From a checkpoint of a small image VQ-VAE.
Model: 11.7M parameters, 48-pixel images, encoder arch resnet, encoder norm layernorm, encoder activation relu, encoder depths [2, 5, 2], encoder widths [96, 192, 384], decoder norm groupnorm, decoder activation silu, decoder widths [64, 64, 128, 256].
Training: soap at rate 0.0015, 6300 steps.
Data: trained on flat shapes of many kinds, plain or patterned, on busy backdrops, 2.1 epochs.
Rows from block 8 of the encoder of a small image VQ-VAE, named by matrix and row number. Rows with one number belong to one channel. Each number is 128 + 24 x the weight over its row's rms, rounded and kept within 0 to 255. All counts start at 0. Numbers have three digits each.
After each channel's rows are labels from the 100 images, of 14976, where the channel reaches its highest value: "peak at" is the part of the image that holds the peak; "top examples" is what is common among them. Only what is clearly more common there than usual is listed. The data: flat shapes of many kinds, plain or patterned, on busy backdrops.
# convs0: first 3x3 conv (encoder.blocks.8.convs.0.weight, 384x384x3x3, each kernel summed), inputs 0-95
# convs1: second 3x3 conv (encoder.blocks.8.convs.1.weight, 384x384x3x3, transposed, each kernel summed), outputs 0-95

convs0.186:126039141126111157091142144125138152141085173144113140130116145148130103112159161136112130150102089102147131133121118119134128144079134145129120145108111129151127124142108145165063132148116186168118126130148134138140122098148146139142107136119141148114094100146126161088103120152138143180
convs1.186:143166135095121104111142130096098146141118142186092091126107110126123151134099100049130142188096095126138125087173138139089135125140120126119192136131116072101073109160123104122121165120118135111141138138104115124125098152128102117093131180112132117119129146097102100127145105115135108138
peak at: centre
top examples: its colour: pink

convs0.71:135146104093112099127122100179103111115137097092137096158081118100115137122157146121096149124149123119118111109104141148100090121139125123123139144156163083095098139093199125140142128126138122177134132116146139143123132072155109132163127127141124152137104139151172119144171127128109116089
convs1.71:124143083135106088110177142123124142125120138098169102116151109119144105090114085142143133137145168120083146115093100174143114131105111134110078149111145121127120140116090135121111120114130132088096136101135151149116080152172124130113140108147118172128096130121122126121110150139119168092
peak at: top centre
top examples: red shape

convs0.107:113095133116117108163102138099156113142144155192170115088146141096113107124152093116136079180132103151093121121129127107129157101121075132126096162105109115110114100134141131091139120143095094143189102145144136148095109113156128115189097162156182170149136147145121131140090122132116132135
convs1.107:157100102158133108136160124187137111151129108102121183132135148121128121116127087121110150153139100164163086167128105110100150152131109154144146108144143129144147160104136116053126155143184172126091117119121152096122152167125081138123097066118081134161120129181103135154125154134119123143
peak at: middle left
top examples: red shape; its colour: red

convs0.330:131174119126092122138157153121119150134100147124129160125097131143103149144131126084158131146117142169118141155146168142151141139115165107120168151148138127136125167139151153115085127148130115183156147118135137127109167136117118125159151129146122145163124152089077109142175103117139128162
convs1.330:061106101104119145127139150143107127147117121141113126130158119156135123129142123125151122132104200118112137121124099143150120115105093105091086135114088134139150121115104103127102080129155125105131108186111103155115108120101124084171136092175128158132116132159132114126121121148135098146
peak at: middle right
top examples: teal shape

convs0.325:119132120137135141125130124133105088120112113131154182141173098146123139126101110086165130153105068145124171119126149125118129099131085159175122157136151177134164132100115134151094126139135076144149147131150115109142119133119064133111142149136134110118141108151108136163144122122093159142
convs1.325:138152120154138133153129123144186103118091113132130068021144132053142150122117131094112148100194136130104129134122173104093104108109165193102131138090126144123150144143131104127110121103080120089128093144125151157120161128116135125125145134157112116138107150160091148123123159133127132093
peak at: bottom centre
top examples: frame

convs0.326:140152178149148100152089125098141099067146154164120104131139128124148149103113094129171122106113143140095157129130135154163088149156132150156132124105097128120114114107093151109119084169118092141118124132141156132109102141149128134117137143078082158135152082130156171122133131121137124118
convs1.326:103098110083154107154164094138152145139135135190136135103152139091137123136132089136140112154152086140096110105148129159123160157094131095136152115157061132099106128126108137177124143099104146138119144190124162124123111074129095138100129149135169109109122114089140149162103116095136158125
peak at: top centre
top examples: red shape

convs0.370:114134137150110146139142153090099123139148080179104142106118159121113163096117144169106099151108139132128099121144166096146121122140108143131140138165117126120147102129102140086118121130129114147064158126132160141125145106127114129144118136108092133113110137136114100110127132151170135154
convs1.370:131078082174130140103067108088143131098107116172122185146152130150112100115104104102137172119158177156138111118089135146078142132118114158080112119126135129091113133105174139111133150142149133132118178120117087144112132156159123098161105107156112154115146112132122147104156154076147102137
peak at: bottom centre
top examples: pink shape; its colour: pink

convs0.267:102077146143129124130138089155120132115139125155133099136137111104188081166113089166101110151144087153116127164137154110138105110110124111115064153105152134124084126125144156149138106117142124149121131151132156126115170127134132100107125147145103148156149105140118102168130081158181147136
convs1.267:134162104100145163106099143130112133148116147143129129121125144118134118129153107109098128121168130135169149134125109152074165099119121119128193148146111141143100111119188113090121088115122109172093125136159136131121114137131121090150151118119120131150141127162089130142153163133145109099
peak at: top centre
top examples: yellow shape; its colour: yellow

convs0.190:115124157121133158135128120125151130150139142102165100145094153126158134116093171153099143122093110166115097130169162129117141152152123087136115136096123155117156137140121118114114145134107113141173099148122194126156118159125119144116144137115123111127113099173060095139133116102143138168
convs1.190:145116134155121138125127096108122099144157091098099112086115107088117165103122121119121167115137134148146139097147151105090098125108119120122147152167139161104134140137149115107135169115103159125109122147133146120100115144138154100162128116166138141129123133118151132099081126149110148137
peak at: bottom left; middle left
top examples: white shape

convs0.202:154154204158131105131113128108139108113180139113113104100100102110149120153091143107122140162119173114085133117097126127126123149110112149146120107113136100146116141114122135143125140147118106143124118148106100137144152118120141110152123104116146116127151116138113146126167107120138125067
convs1.202:107148035110127124075147083105151155125094144108137139149163095117136125148138129136118126138134148156129159099118091140096146116155141127113152146144119132096125122126130129095113125138168151107106143088135120142121118116121102159120116147157087107156130155105154135131139112130123126118
peak at: middle right
top examples: red shape; its colour: red; ring

convs0.341:112135123152120115132129154134099133094127062160164103142149122162149127095121123154090152120103133123125158141178131125125153132101150143093139124116132137123112113131122133088102119132114167131117137140136121124088124156127123129165123135092143130140138106127142151125084062116106128123
convs1.341:068157118077130131100101109126160156115105129108159133128151118131127120145119085177067121122151128066104132129124105174104131110148142128122141117114113183148122121148147120072138083107135161129132130146136119102146119092143154129108099086124111119146147142116151107120136154133138139143
peak at: top right; top centre
top examples: blue shape; its colour: blue

convs0.131:113170174138115121148166103107116092157144192126140113161120143134107118148129115116185137114114112118097056148105140131117146141173117100140113126119118132108150120119070110144134141136118122082120133117098088123139152144133139147130137118175136159141145164115136136129109130114109119155
convs1.131:151115132153128126133090170092120117134117118112122087151117155109098107161137173131113109138074126132118148151099131139114078155116159129137128131097074149122088132079115118080146130146103122165106108132112127126176149128136179165088172126112110147102114167129117132120114168106141153138
peak at: top left
top examples: red shape; its colour: red

convs0.366:139106091135118101104112148163117106148106163110134111120124118126136117132096104151144116103095109104108055129105069118098200098135103107161121095118134159109170115144115111106154162133159135129174112148102107130103115139143121151136117104129126140115140126113133088116095128144112156115
convs1.366:106134122128141108114115134101120144138095132112139117134133131106131126127155127121105187159140163138113126123148130113124116186120147134116108128116130138128134090137112157151145128123110162117099129118143153118116093185092135124106131071125133194090110133086107143161092111107156096144
peak at: top left; top centre
top examples: purple shape; its colour: purple

convs0.250:138144148141093125128155126111121179151157138096126133136134172105172133121105143114131102120155159127136103137159170153122115110092196110138149136147096115133104129128149139103167174120147130098122111104103130148117127149116113115094141087089130097108075123151150086098134139124128110115
convs1.250:083131185111117151101126169100163122111086069158115142111111111145143119161136128158153134113127119159114112114102126170124126140141087105116075123110091140130140119114136123109102137169088111094153137109104149133150138105153140148124122116098063154164123121130165165108126143116149101164
peak at: bottom centre
top examples: blue shape

convs0.207:115083179123164142129144177112134132132103156121142151087110104102110191122150148127129126115116158088126131133117118096077123153102107145112105109167147101124166081138138150150144138123114104115056118133136112118137133120124163143142143145071176130157160148153120164102129108169139125134
convs1.207:175134120127100091111137140159148121097145089120130132116153089157139125159097071121103117145123152158121147147117130086179133135169123172122126146129124131065106157131114123149127103134125188131141093087153114154128098189109172170152128144081134145099096135124127113094131130107194115111
peak at: top centre; centre
top examples: purple shape; its colour: purple

convs0.88:138111153151105112131121137158154135145182163084093084116107155127172092120096127099132099119098101133134117119135132147137104144154114134136154168121111162137103145122160175138137061098135130124112167144130103129144135123131155122142128108127105120122135107094160122130191149134175179137
convs1.88:130092134123130164157090119144123095119147166108147153159119107134134130147139152104139089158111182144097094141099113084108128127110134147107115144160115145135114125146144098096082136161130123097142089140134146123135067146133101140180149120138077143137134121173123153145116112122122123103
peak at: middle right
top examples: blue shape; its colour: blue; its colour: teal

convs0.344:142176128107120143146149131151093157153127125081134122094100118122127142112149148144186126097136168067176153111118110137117118156068087166127154135202130100108128107099113070156169165156126181160117132134130114171134083120113126130155121141133134109163132158149093125118126114145098137141
convs1.344:143121131108112117207126130119174131113100134153162122137126098135116083145120147100129152155144141164144102119108160163115170161166140097137139110104127142167147144126149112111160121135131112113116130101108117186128121076215154162115123171129122124104105141126144109097134137119154114193
peak at: middle right; centre
top examples: black shape

convs0.189:114152137134101120175118125087115113085098139136135130110143087136158144126136154113149168155172155090141118139114153111147103131088076172128160139086115155123154132107129136161146139103126109156111123140132130100153129127138108126155131122080118155122131122170148106170134136161101113096
convs1.189:163145162129148134142134101137125134138115093078099113110144142120113086138107127128080134079103112104132119097161140132127107124131140154133099130136128134150148120171165108119057147159160178105118124124174121121088129116155158137140134146135153119148118169124154121086151154128165138124
peak at: bottom centre
top examples: blue shape; its colour: blue

convs0.293:163142117182145131123105109093154114113175163154125137119114153145115114119089139138118069065136145124130100122146113108104114134143125098138128139126087130125161120151158138131148113122146100150114152136136088160122148130133122144118129145128122129098113088111072111127101131120113138151
convs1.293:107123170149110131163135115135085132117119109155121125151094117120140118123107136159130095135148117147103095092129157107111144177161113159109170160151137133112096055111117120088131143094130082136100116183145150097140112137171106092106117108136119142106119143096109104115116089078151108120
peak at: top centre; top left
top examples: purple shape

convs0.373:132115161150111137137100153152089134127090136101084128099102161125089107117103103123125173117132147128124116133176144184133141139135147105137123159127136155162149122131092121082100162155086155131115138134131132128105146104142151132145133099104138098093106147155110131126125132152149129125
convs1.373:102102107082151119068154125108145165175141128123131163142138138139127111116105161138163088123133110140139120167072105148130112139090113123126116120143133146128123115093077089152123081090183105083116142150145141103123117124125113126073158062164138164125140119106172062143143146170142119103
peak at: top left
top examples: purple shape; its colour: purple

convs0.296:128115127099132135134123122177119129083187114138090103139121121088108129127116106125101101143100165134120146155109104165138116173114117090166119159111144156135109115150131103137110155120146142149146171118162129122102119149156104124137143145149095070117170154135109131121154132149079116189
convs1.296:083142163147119158096115169152158135126123123153141128132093161133119072121134151116152147106119134138137136115123124114113104120135093104137111143088052149116145133121117114142129122202082119107163129135158128140129107138103144160100188092134122122133102169091148156150102148132100107144
peak at: top centre
top examples: green shape; its colour: green

convs0.282:144121121112095097099124112147119167137133118183112103098136142160126125106104113081135100108105078181131133142101120138107093157144123134146129156148118126136114175107145129125138114129119148124158122116109160133137102145116154133101120127131117145102113133090113125158146135133149100122
convs1.282:143118073150097110136138146115149139160120126155134122131133114163120142093102142121065169097160155131110112137172106127141130162148098114120120127137165131106113124145120102156140158136112151146192111087143095083127112105129156114125114110100139077144128121131135129118109121142122125096
peak at: centre; middle right
top examples: pink shape; its colour: pink

convs0.264:146131100158113099097159117161139117126116124137151152141169122086166112110133117107095102097122104091106101132138138121128138107125118157084109112120156105137124120103104138161149125132136095111146103116097148141148102160142159132127121117107120129139171158116116118134110151103112154122
convs1.264:141106185128094128137168133148144152148119148128095106158115144109134141097133149078151152126167123139111164134115141142136160142168122104101118109147150100156111116111113124169138139158126126156121143116158153107121108105080137159101108104104126168125131098115138113155113114136150095126
peak at: top left; top centre
top examples: yellow shape; its colour: yellow

convs0.327:101125137125076166130152134109122102115134111122115135123134149081163161140113135111115129116126118096084091144123091119076105123102128128081168100121131137097140143167131116124135133133120155136113129130164139131125152144127124146132135104088171110133147145116152118100149085139146119139
convs1.327:141157149162130150115075166117156138179138108115117173131127175128116098161087148101144127159148136179111140093122140138136152046088089096130092163117099115140135152118174141090143148171120134123162144116154091082158099083107126093131143109142113142153120079116115121151105168083095158142
peak at: middle right
top examples: teal shape; its colour: green

convs0.210:128128106139112131164124092123103139111167132100107118159138198105126174142109149122134143092096126141110128128119091111122115123117139123158165142126151156140133118154112100131161110129097119102138170125109110108096111108128144124132120106117109108119090120172120132139128130136122139133
convs1.210:127156134123155136143101113155137122153110131163148116087143130141131126153158106090081147117122153156135108100158115131117122140118141163111118102148098166082130104160121120087097133135151121101113120134109121118143145134131088143107131127110100132113118157096124207134135112099159112152
peak at: top centre
top examples: green shape; its colour: green

convs0.368:139183169111110168148129126150098163154149149087124125106108131099116136171122063161103108093129110143127101117146115118137111070136136131104114133157114137132125131119129145134149144152129142099104112153099117182156100135128131134180131148142083133118136107113153132095132145130150141085
convs1.368:165178112140132106141142106139146100142136116123115074158129112112161128146139164115155155123120106137102161127103108105137136156143110134112111097141120094118115125098159136098101138139104143096115128129136135128138147123127131132117097104101107132097162193137074150115126144125136092118
peak at: top right
top examples: yellow shape

convs0.140:145117139151079128123140166158130126160179154142129064074087111112140128135134058139100154125110090153094119096144130148129154165155129094104116111116136130086109141123084146141099137165134180190131172113109097116127129143150118138161153105118103095141164131148144131101164126139161153140
convs1.140:126150107074109119146139120134115125155129172149111144119136085154116101139121137101138095138080143130129128104155177137177154151160110116094127141083119112127118109142121131144086154135127128099108138121105123190150133129155073134112109112135137101084124099112131144149125096134177096111
peak at: bottom right
top examples: yellow shape; its colour: yellow

convs0.187:134114126129103121134138101088117153157137137153103161157110099157113147137127223133140145145113130120110141125111121158146111091106117143123123150081122097130112093106103096153130120129090166169096154135152091143144094129131092123133143106138135130125109156151148160142159126155126124122
convs1.187:148133093145167144096127144114122154126141147094053153104176103140128115092105086166132110170145114139127136132148144094132124125144159142130171131182120112106117133144152170143130138128119165104114118173128116092162152137115138126145099129103156100158142104122165109171136113135177115129
peak at: centre
top examples: teal shape; its colour: teal

convs0.263:138142156153080125142130097087111130124126100093137108124147124118105084144106146135119136118122111115128112099168123142124128112132092140092137148160117118144138122142125103077163131095096120115122132117122124125124134151135108138137121149093184167124108130126158144122112115097197137165
convs1.263:194090120102194081127125121121149095161162178142115097134134123106102105180133121156123135198119135146140126147131089128118126102096153156130102124136137167111147070152098114080134131092125127171131128091118156153111129129150087109169167125149108144112104152152156127140095117146157144098
peak at: middle right
top examples: green shape; its colour: green

convs0.165:144127215095153134089158140108146117145127194153124143148098136115162171143075123111106129081129104147113157158096117142106142130124154174134094103129136130121144135178126115110111138132121146119126130128176135139123108120128126133091110141130141086130181150131143134106133134148080130098
convs1.165:087169089119137150143122107172156087166098076085149142134120149104116137133156100114129132094175112141131143121135121133127134117114139140123088148103139135108158135108087133156143137131082142111128110168111112107129137092111153119118127153146122137153131135115110124177116111151128103143
peak at: top centre
top examples: white shape; yellow shape

convs0.34:123174145188136162131073119102143115125124141128089139111083131082130130132132165104173099082132138107157121128123109140159123137174114186151134136083131127151141107123114111124093122125156113147069150138095144156138135088149173133139146130098150151101137114137151045174139146153125148122
convs1.34:129134127124142092123145148117149162131093108092084143146140130134130116160140149125132181120067119167200088122117116128124121130113103135135152157138138157101128118099125159121118118156137136122152151077162176132173101113135109183166085109145122120163139129123135141090144141125098115163
peak at: bottom centre
top examples: blue shape; its colour: blue

convs0.317:110139141122071120104138150097115132089144107163089138119131115104116162155167148124102136153150108110125109129143137091160080147149116168176155133167141148141136126150139131147123123115103093144097134084102132102126114133105147139140130090110152146127170118134111127110131104122148138090
convs1.317:124142155153152124158140176091126115141165148156144136108140149120130133151121116110110131139137117096115153145154134137147155147127121116111125091153157129118116098116151153125146099149169132121125139094117083164165211095168110138112176131132132081102124113115131154137102107093141104115
peak at: bottom right; bottom centre
top examples: red shape; its colour: red; its colour: orange

convs0.20:130120184117101097127117142076130126069124123110094142136118170144143165127154148127151119068093131068071049132142141142086140132159158091110104122125100060079116142122131137136128113136129091159105120118098112131157113129139115127128133112122133126146130145106110142143130118121151138119
convs1.20:123180043125134115146080145089108158137155142141137109134104133137157081144127172129119119101126080169065123117139128139123152102174162145108164128128141120143120134089158087146128134114113112107152148158160103121173139127119139107135124189165152121090173114125055089098175140181143120109
peak at: middle right; bottom right
top examples: teal shape; its colour: teal

convs0.84:135145116114112129121094138138084180113103131170152136137106114123157087103188139123109110156123098124120103102129105103134124087129096118153163101204143101138143128107148125157131140114109099157113122127176114117115150138119151135091108155151162135115113110144152144148119137152116136092
convs1.84:153136117148136124131108147138116130156127152125130152127181143118133121139103107068143144144139123100083162086136163100079179149086123123139159127118161090116130131103121172129124162145131134138137133137132154142132132118147156107131151129133118107100124128142109108112134108175092093133
peak at: middle right
top examples: green shape; its colour: green

convs0.335:137161090150145121143115149103104115144133150152133115119143149117110134156081152152135118120100128117107108120187123118124143164136091075100131128149135128139141134136116124112105123130151083125109152132140133154152107092120145106156126125139140077086092136119118089087089152136129112172
convs1.335:093149117136106139128108121155116140145124142180101157129148115095132136132175098059111110128147123124132135168107173133102102137108104125125168129119127159081143153119131148081136090133088120093130108135140163183144119123134143103098073164135160128103124131159163148107110143134083180143
peak at: bottom left
top examples: white shape; its colour: white

convs0.24:140123151163133089147146099111117132121104141124134122095086120101141104131156085132162121120074087089095081176107116108135125172090161091149109125089122124106142176105096108109138089140128115155183162142120116151131143123145119137140128102144135152129098149153130147110125142132123130121
convs1.24:098137117128127120114159105115175118100111137106094119159084116148132143133142131141125140098153157184153102095138101150124101156122072066118128166134141145140161115173134146124143136132193119100137126097127199129142165116142124119146139106105081161169129149123129132133168135151159093104
peak at: bottom right
top examples: yellow shape; its colour: yellow

convs0.112:120173144111117182150112101155166123124162081088145116126100118132132118142102150105100118124117131142149099105194158098100141165130109174163130135125125131137150110119140113115167200120119116120079139110130109128158130091140142124127149108106144092138134126143126078134118130120118091096
convs1.112:105122095163109117112143116092124182119137124122136133118112129148090115147126067100059093118159089140127121119114079119125124155103106097133135094143146140154142147085121093141127143132102120112151150146148168082130125116125108125085136119122138092096122102112105109125138158101137102124
peak at: bottom left
top examples: purple shape

convs0.170:142194137114147098146127094068128111102126109123181105170162126109121127099149116145123131118115113121125185116121129126102124116143085094130163128122107143106126159114122094119102136148141084138133100115148125176127139160126150125162124144132142071132129119151117145122100104078137110113
convs1.170:127115130095131122118135083146166111144137111096129105141135126103096099110114136164114144136139159169100131106120106128121123079166177136132140142123123153173136125103146153102136166111176115093109141176119133102130109110161120142099135136117105150081138123164130121123164136098122093110
peak at: middle left; bottom left
top examples: green shape

convs0.356:125128118141191126103121131159168116179099167077148136132144139100140108124133075134090127138174118104128109115154131134116118132134104088117143112148137125146126093112115181082156089092136115137135110155062118134118126145141101128133145141104094108137089180103120139105086121084143101102
convs1.356:113114133142122118106099168115103159135113168127169114101091084115113124095114141169157135121115133138169127166099114180115125092126136074112133108147167109094125144156134127166142097053129096116073126122072138158140155110118133149167100099126096108148138102165116158114160129134148116081
peak at: middle right
top examples: red shape